Rows from block 11 of a small self-supervised image encoder, named by matrix and row number. Rows with one number belong to one channel. Each number is 50 + 12 x the weight over its row's rms, rounded and kept within 0 to 99. All counts start at 0.
After each channel's rows are labels from the 100 images, of 14848, where the channel reaches its highest value: "patch colour" is the nearest of a few named colours to the mean colour under the peak. Only what is clearly more common there than usual is listed. The data: pictures of board games with random positions, seen at a slant. In brackets: how many of the 100.
# c3: 3x3 conv (model.blocks.11.c3.weight, 192x192x3x3, each kernel summed), inputs 0-191
# c1: pointwise conv (model.blocks.11.c1.weight, 192x192x1x1), inputs 0-191

c3.100:74 37 66 61 49 46 49 38 52 47 36 43 58 50 41 54 42 44 61 51 51 44 40 46 50 69 50 49 27 31 43 41 71 71 40 23 56 50 52 55 60 38 50 63 39 38 52 45 38 55 60 47 34 64 64 62 49 39 40 57 39 49 51 46 44 43 47 56 69 65 60 31 54 62 34 32 43 55 39 36 51 29 58 49 48 62 50 44 53 51 40 52 29 45 66 31 56 40 72 69 53 68 71 55 37 17 49 48 33 53 62 35 57 46 36 52 49 36 60 37 50 55 81 30 38 36 48 40 32 49 50 61 47 46 44 32 49 52 42 49 41 60 34 48 57 62 58 82 51 51 52 43 56 73 45 56 46 49 46 49 46 30 38 29 34 45 69 59 45 53 60 32 31 55 56 46 82 73 51 56 52 46 53 52 42 73 62 49 67 81 65 53
c1.100:78 45 44 50 49 50 62 30 58 53 32 38 58 50 35 50 40 40 58 50 50 39 45 50 64 56 50 43 50 50 39 41 73 64 55 35 50 50 50 50 57 51 50 43 20 50 51 55 45 68 71 39 33 59 50 50 51 50 50 50 48 35 50 49 65 50 48 64 62 67 50 48 50 54 42 34 38 48 35 30 57 24 50 47 53 58 50 46 60 57 42 39 28 48 74 50 50 50 62 49 00 62 58 50 50 30 38 63 50 50 50 33 50 59 50 66 50 49 53 40 61 50 56 24 52 51 50 41 28 56 50 50 35 43 47 45 67 50 50 50 40 54 44 50 41 65 57 78 50 39 66 52 45 71 50 50 50 60 51 40 42 50 37 11 50 54 64 54 49 50 50 33 44 53 66 32 71 50 48 65 50 50 50 61 45 62 54 60 60 81 65 50
patch colour: pink (39)

c3.186:48 79 54 18 35 64 62 73 46 71 51 37 55 39 76 49 58 57 53 45 48 45 45 47 41 57 62 44 53 41 46 66 62 48 62 54 55 63 67 53 59 43 62 56 54 48 59 59 55 43 44 50 74 52 58 39 57 54 45 50 56 31 42 70 62 12 59 38 50 64 60 65 61 30 64 40 53 48 43 59 71 38 38 74 37 36 51 40 42 45 50 48 41 65 49 54 59 57 66 46 36 06 38 49 44 64 54 44 48 60 44 65 25 47 44 52 37 57 62 41 50 55 49 46 65 52 47 44 53 20 65 42 49 57 29 56 36 51 75 64 41 45 62 59 65 58 41 38 54 56 41 38 33 59 39 60 46 78 60 53 37 68 39 55 64 48 45 35 48 39 68 49 47 59 35 61 67 69 48 44 51 60 49 59 38 51 41 54 37 59 33 62
c1.186:50 73 50 23 56 61 41 56 50 54 46 50 50 50 63 45 75 62 50 52 50 48 50 50 58 57 68 65 51 50 50 64 56 45 67 50 53 50 63 53 50 50 76 31 60 50 54 50 50 50 38 51 61 59 50 43 50 58 41 50 67 50 50 61 66 50 55 42 46 42 57 59 57 50 73 33 50 51 34 51 60 40 37 61 40 42 53 41 48 50 50 53 50 50 50 61 39 68 50 44 50 06 41 44 50 63 47 34 50 50 30 44 34 45 50 67 50 50 63 50 50 50 45 46 68 47 37 46 50 33 61 47 41 40 33 50 42 50 50 50 52 47 47 52 59 46 50 36 74 60 50 42 15 50 46 50 39 58 50 56 45 61 34 57 63 49 50 50 50 44 46 57 50 50 38 50 50 59 50 54 48 63 47 59 46 64 00 50 32 44 24 50
patch colour: green (39)

c3.82:54 11 46 44 56 50 34 48 54 46 59 31 63 55 55 49 58 52 47 18 53 52 55 51 54 51 68 44 51 54 60 67 68 54 46 54 46 57 58 64 48 76 39 47 76 47 80 56 39 35 58 39 52 42 57 09 65 49 51 56 46 54 37 45 63 55 63 48 30 52 46 46 52 52 43 60 33 49 40 57 39 41 19 50 43 46 69 37 73 35 40 61 61 48 56 50 55 63 48 65 55 56 63 28 19 60 58 55 46 69 51 65 44 71 39 60 60 68 78 24 40 63 43 71 50 53 51 44 48 51 58 61 42 55 64 49 47 51 55 53 41 51 51 44 52 48 44 45 54 57 54 69 37 50 52 49 39 55 39 52 56 49 61 76 35 43 54 64 51 52 47 37 79 33 73 62 57 39 43 72 47 29 32 49 45 45 41 51 41 47 40 50
c1.82:48 14 54 50 50 58 50 50 53 63 50 63 63 64 61 51 58 50 62 23 50 36 55 48 65 50 55 36 57 72 72 52 50 45 75 50 31 76 64 60 61 59 57 50 50 62 66 50 50 38 37 42 50 55 50 44 50 46 42 50 68 57 53 50 50 49 53 37 51 48 41 50 50 51 48 64 42 50 38 44 47 54 00 50 50 49 67 59 70 32 49 50 50 54 48 50 50 34 50 63 56 59 39 68 50 47 50 70 50 50 42 57 50 60 56 51 29 50 66 32 42 50 40 49 50 56 50 50 50 44 68 66 34 38 39 37 68 50 51 50 50 35 50 53 43 50 53 53 56 50 68 67 50 61 50 53 50 50 50 39 45 50 50 55 30 42 67 66 59 59 45 49 50 52 45 45 66 56 50 82 50 50 28 46 58 50 52 50 53 60 52 55
patch colour: pink (58)

c3.1:46 59 44 48 54 34 50 48 50 25 50 13 61 35 43 51 69 63 18 36 29 61 55 52 40 72 69 54 42 44 52 58 50 56 52 36 52 61 61 43 11 41 52 44 73 38 59 35 56 54 53 54 45 32 65 60 75 68 57 58 40 40 41 42 47 26 34 43 45 53 64 54 58 60 37 51 53 47 49 34 38 36 41 50 56 79 54 59 36 64 32 39 56 60 65 32 45 57 38 49 60 44 57 63 49 60 71 50 52 44 47 43 47 29 62 69 58 49 58 30 36 45 62 45 56 51 57 54 58 49 54 54 60 42 46 50 51 50 57 58 53 56 49 53 28 43 51 75 77 41 32 58 50 49 44 55 49 83 30 46 51 31 48 48 83 45 63 54 48 50 39 48 45 43 49 47 63 48 53 50 20 58 55 53 55 37 61 53 46 49 32 62
c1.1:45 00 50 49 50 39 63 42 27 37 50 22 53 45 50 66 50 50 29 40 29 45 58 44 33 78 63 64 37 35 56 45 50 53 50 45 64 71 58 50 26 50 50 29 53 60 50 50 66 50 55 50 45 42 60 56 50 64 58 65 40 50 50 50 57 22 50 45 36 42 50 50 50 63 42 54 50 53 50 49 50 37 34 55 61 58 50 64 50 50 41 50 42 58 60 50 44 42 29 48 51 35 50 64 50 56 60 44 65 50 54 50 37 50 50 57 50 50 65 50 50 45 50 30 54 57 63 47 50 61 50 60 56 50 50 50 50 46 41 48 47 45 50 56 32 46 42 70 63 38 50 55 41 50 48 62 57 50 50 50 50 25 48 39 82 67 57 38 50 60 63 50 34 50 50 50 55 50 52 50 20 61 45 43 58 69 68 50 56 50 38 65
patch colour: pink (58)

c3.189:42 37 01 55 70 27 61 53 65 58 49 55 47 62 65 55 61 56 53 34 49 72 59 56 40 23 38 42 49 51 57 44 40 62 47 48 72 51 32 55 49 45 11 64 60 42 47 64 67 49 45 65 53 60 58 58 61 51 42 35 53 51 68 61 51 46 38 55 46 25 66 54 52 52 36 50 39 55 69 59 66 46 47 57 35 52 34 41 54 45 43 33 39 54 67 44 52 46 48 62 62 39 48 54 47 24 36 48 64 52 55 38 47 50 47 45 54 54 44 65 59 51 64 29 49 63 55 73 54 24 94 51 48 53 46 48 59 64 56 36 59 31 34 46 58 33 55 67 40 58 40 28 46 56 51 58 46 48 47 25 40 40 46 52 45 47 43 49 58 44 57 49 45 53 54 67 72 48 59 42 50 66 44 53 62 53 57 20 54 53 36 46
c1.189:42 40 05 46 61 38 48 62 60 48 58 50 51 50 53 52 54 50 65 40 41 71 50 50 50 32 50 50 57 50 50 50 41 50 38 50 61 38 45 61 50 38 31 60 50 50 56 33 79 56 50 62 30 74 62 53 46 50 50 28 50 61 71 59 50 51 50 50 50 30 78 50 50 63 57 50 49 50 50 50 58 50 50 59 59 54 47 50 50 67 50 50 47 50 70 46 49 50 57 50 60 31 50 50 50 26 24 30 66 50 50 50 51 38 55 50 73 50 52 50 50 60 66 33 53 37 58 62 75 41 74 59 42 42 50 50 58 50 50 50 56 28 50 50 50 23 50 72 48 53 46 50 50 50 50 50 50 42 44 13 50 50 50 37 51 47 33 46 65 50 56 32 50 55 54 61 61 46 54 45 54 50 37 56 48 50 50 29 53 00 36 50
patch colour: green (65)

c3.153:39 57 31 47 72 49 39 44 69 68 42 55 65 51 32 51 36 60 63 38 53 40 54 58 51 40 50 73 50 62 61 52 51 51 43 61 30 57 50 56 45 45 22 57 68 63 58 46 36 57 40 38 48 63 52 37 55 43 53 55 60 35 58 54 43 41 50 52 52 53 62 72 54 60 54 43 34 51 05 52 48 55 61 47 46 62 49 57 39 44 82 53 53 63 60 54 56 56 65 64 48 45 56 40 28 26 53 63 57 55 52 46 47 60 51 56 37 48 56 46 54 47 57 58 82 59 34 35 46 49 59 56 55 45 32 53 49 28 68 60 51 53 41 42 30 53 78 71 42 37 49 28 28 48 57 53 36 51 56 73 43 56 35 38 53 25 58 60 49 21 58 37 38 58 77 45 62 32 61 27 66 60 42 52 37 61 47 44 49 28 48 57
c1.153:49 61 40 50 61 50 50 50 62 50 56 42 41 41 50 60 32 50 62 50 35 50 43 58 34 43 65 65 50 36 46 39 61 50 37 58 27 43 59 50 50 45 27 32 64 50 50 58 39 50 45 50 50 55 50 50 60 50 50 50 55 30 48 50 50 50 42 58 51 58 54 71 45 66 58 55 50 50 17 50 50 50 54 35 43 53 50 54 50 39 66 37 54 60 62 50 62 50 59 50 44 58 50 59 50 36 50 47 35 61 65 50 50 50 60 50 53 61 50 50 50 54 56 57 61 67 67 50 33 50 66 50 37 47 41 58 61 47 63 55 50 38 50 59 38 50 50 68 38 40 49 34 50 00 50 50 50 41 69 50 50 51 26 40 50 37 57 56 57 44 50 50 43 50 67 47 50 50 70 37 50 63 55 50 42 50 50 38 50 50 34 44
patch colour: pink (61)

c3.83:33 51 67 55 64 42 32 47 53 58 17 55 32 51 27 66 37 44 66 62 57 56 57 45 66 41 54 26 53 39 47 42 43 42 60 48 57 55 61 47 45 53 28 41 34 29 53 59 48 69 42 55 52 49 54 74 40 55 37 38 48 39 48 52 48 46 24 46 60 60 45 42 47 64 49 32 60 40 35 52 50 51 57 36 55 41 45 55 49 42 60 65 71 45 51 54 60 42 67 43 54 45 24 52 52 27 43 48 48 39 27 57 66 46 42 45 61 55 64 49 52 50 21 63 51 40 47 66 50 24 31 47 54 44 52 60 44 56 43 50 39 58 48 62 52 43 64 06 52 57 57 50 58 71 56 47 42 48 64 59 38 61 49 39 46 42 76 57 77 45 37 44 67 66 60 32 33 38 45 53 53 44 59 61 47 60 50 91 51 30 47 67
c1.83:39 49 74 58 50 47 32 56 50 52 28 66 36 65 30 56 50 40 50 64 39 49 50 43 49 31 50 50 42 52 50 39 50 48 50 57 60 60 57 50 50 42 26 43 30 50 50 50 60 50 51 61 35 50 50 79 46 50 32 58 33 49 46 50 50 50 32 38 59 50 50 50 50 50 43 38 50 32 41 42 50 50 55 00 48 42 38 61 42 55 67 50 57 56 50 44 45 31 64 39 50 30 26 50 49 36 45 50 51 53 23 51 50 41 50 50 38 49 59 53 46 65 30 50 62 50 34 65 66 33 30 56 60 50 51 53 32 40 64 49 50 33 58 63 50 53 54 00 50 50 54 50 53 50 61 57 50 59 50 64 33 53 47 50 50 50 69 65 67 50 37 50 62 64 52 40 18 50 50 43 50 50 50 78 50 50 50 84 50 44 50 55
patch colour: pink (54)

c3.63:61 49 35 55 74 56 51 54 56 45 58 61 50 50 65 59 47 43 55 52 33 88 55 43 54 51 58 36 45 58 57 59 19 52 47 44 45 42 45 52 59 53 26 66 56 47 52 26 49 46 44 38 41 51 63 21 57 65 51 45 61 57 58 21 46 41 21 55 39 35 71 46 56 39 70 53 37 62 34 53 53 50 44 73 48 67 59 45 53 42 48 55 51 08 49 71 68 64 50 47 44 23 39 29 37 36 41 28 61 42 45 47 38 52 72 61 65 53 50 67 56 53 47 54 58 49 44 61 43 40 43 71 46 53 40 83 57 50 51 52 42 43 38 44 43 27 57 37 29 47 39 50 52 58 41 56 48 58 59 32 45 47 43 40 54 61 62 46 59 52 37 48 61 41 48 51 63 47 70 50 56 54 18 47 45 44 62 36 48 67 48 60
c1.63:50 38 31 42 61 40 72 58 52 47 53 72 50 47 71 51 50 44 56 50 50 81 50 50 65 50 50 44 33 67 49 51 26 55 52 49 50 44 53 49 50 43 28 59 59 50 57 15 50 47 50 45 41 52 74 31 63 63 50 30 47 63 54 00 35 47 28 50 53 39 71 39 56 50 50 50 32 54 50 33 62 39 34 52 50 59 47 47 47 28 44 50 50 25 50 50 48 52 47 50 50 40 50 50 44 34 50 25 68 50 50 54 47 50 50 50 50 53 58 47 45 52 35 38 50 52 62 50 55 34 55 63 50 53 50 59 50 59 50 54 29 47 40 50 45 44 50 35 35 52 50 50 46 50 40 50 52 55 50 50 50 50 50 40 50 49 47 50 56 50 37 62 50 50 32 50 60 50 50 50 49 53 27 39 41 53 50 50 56 55 50 50
patch colour: green (79)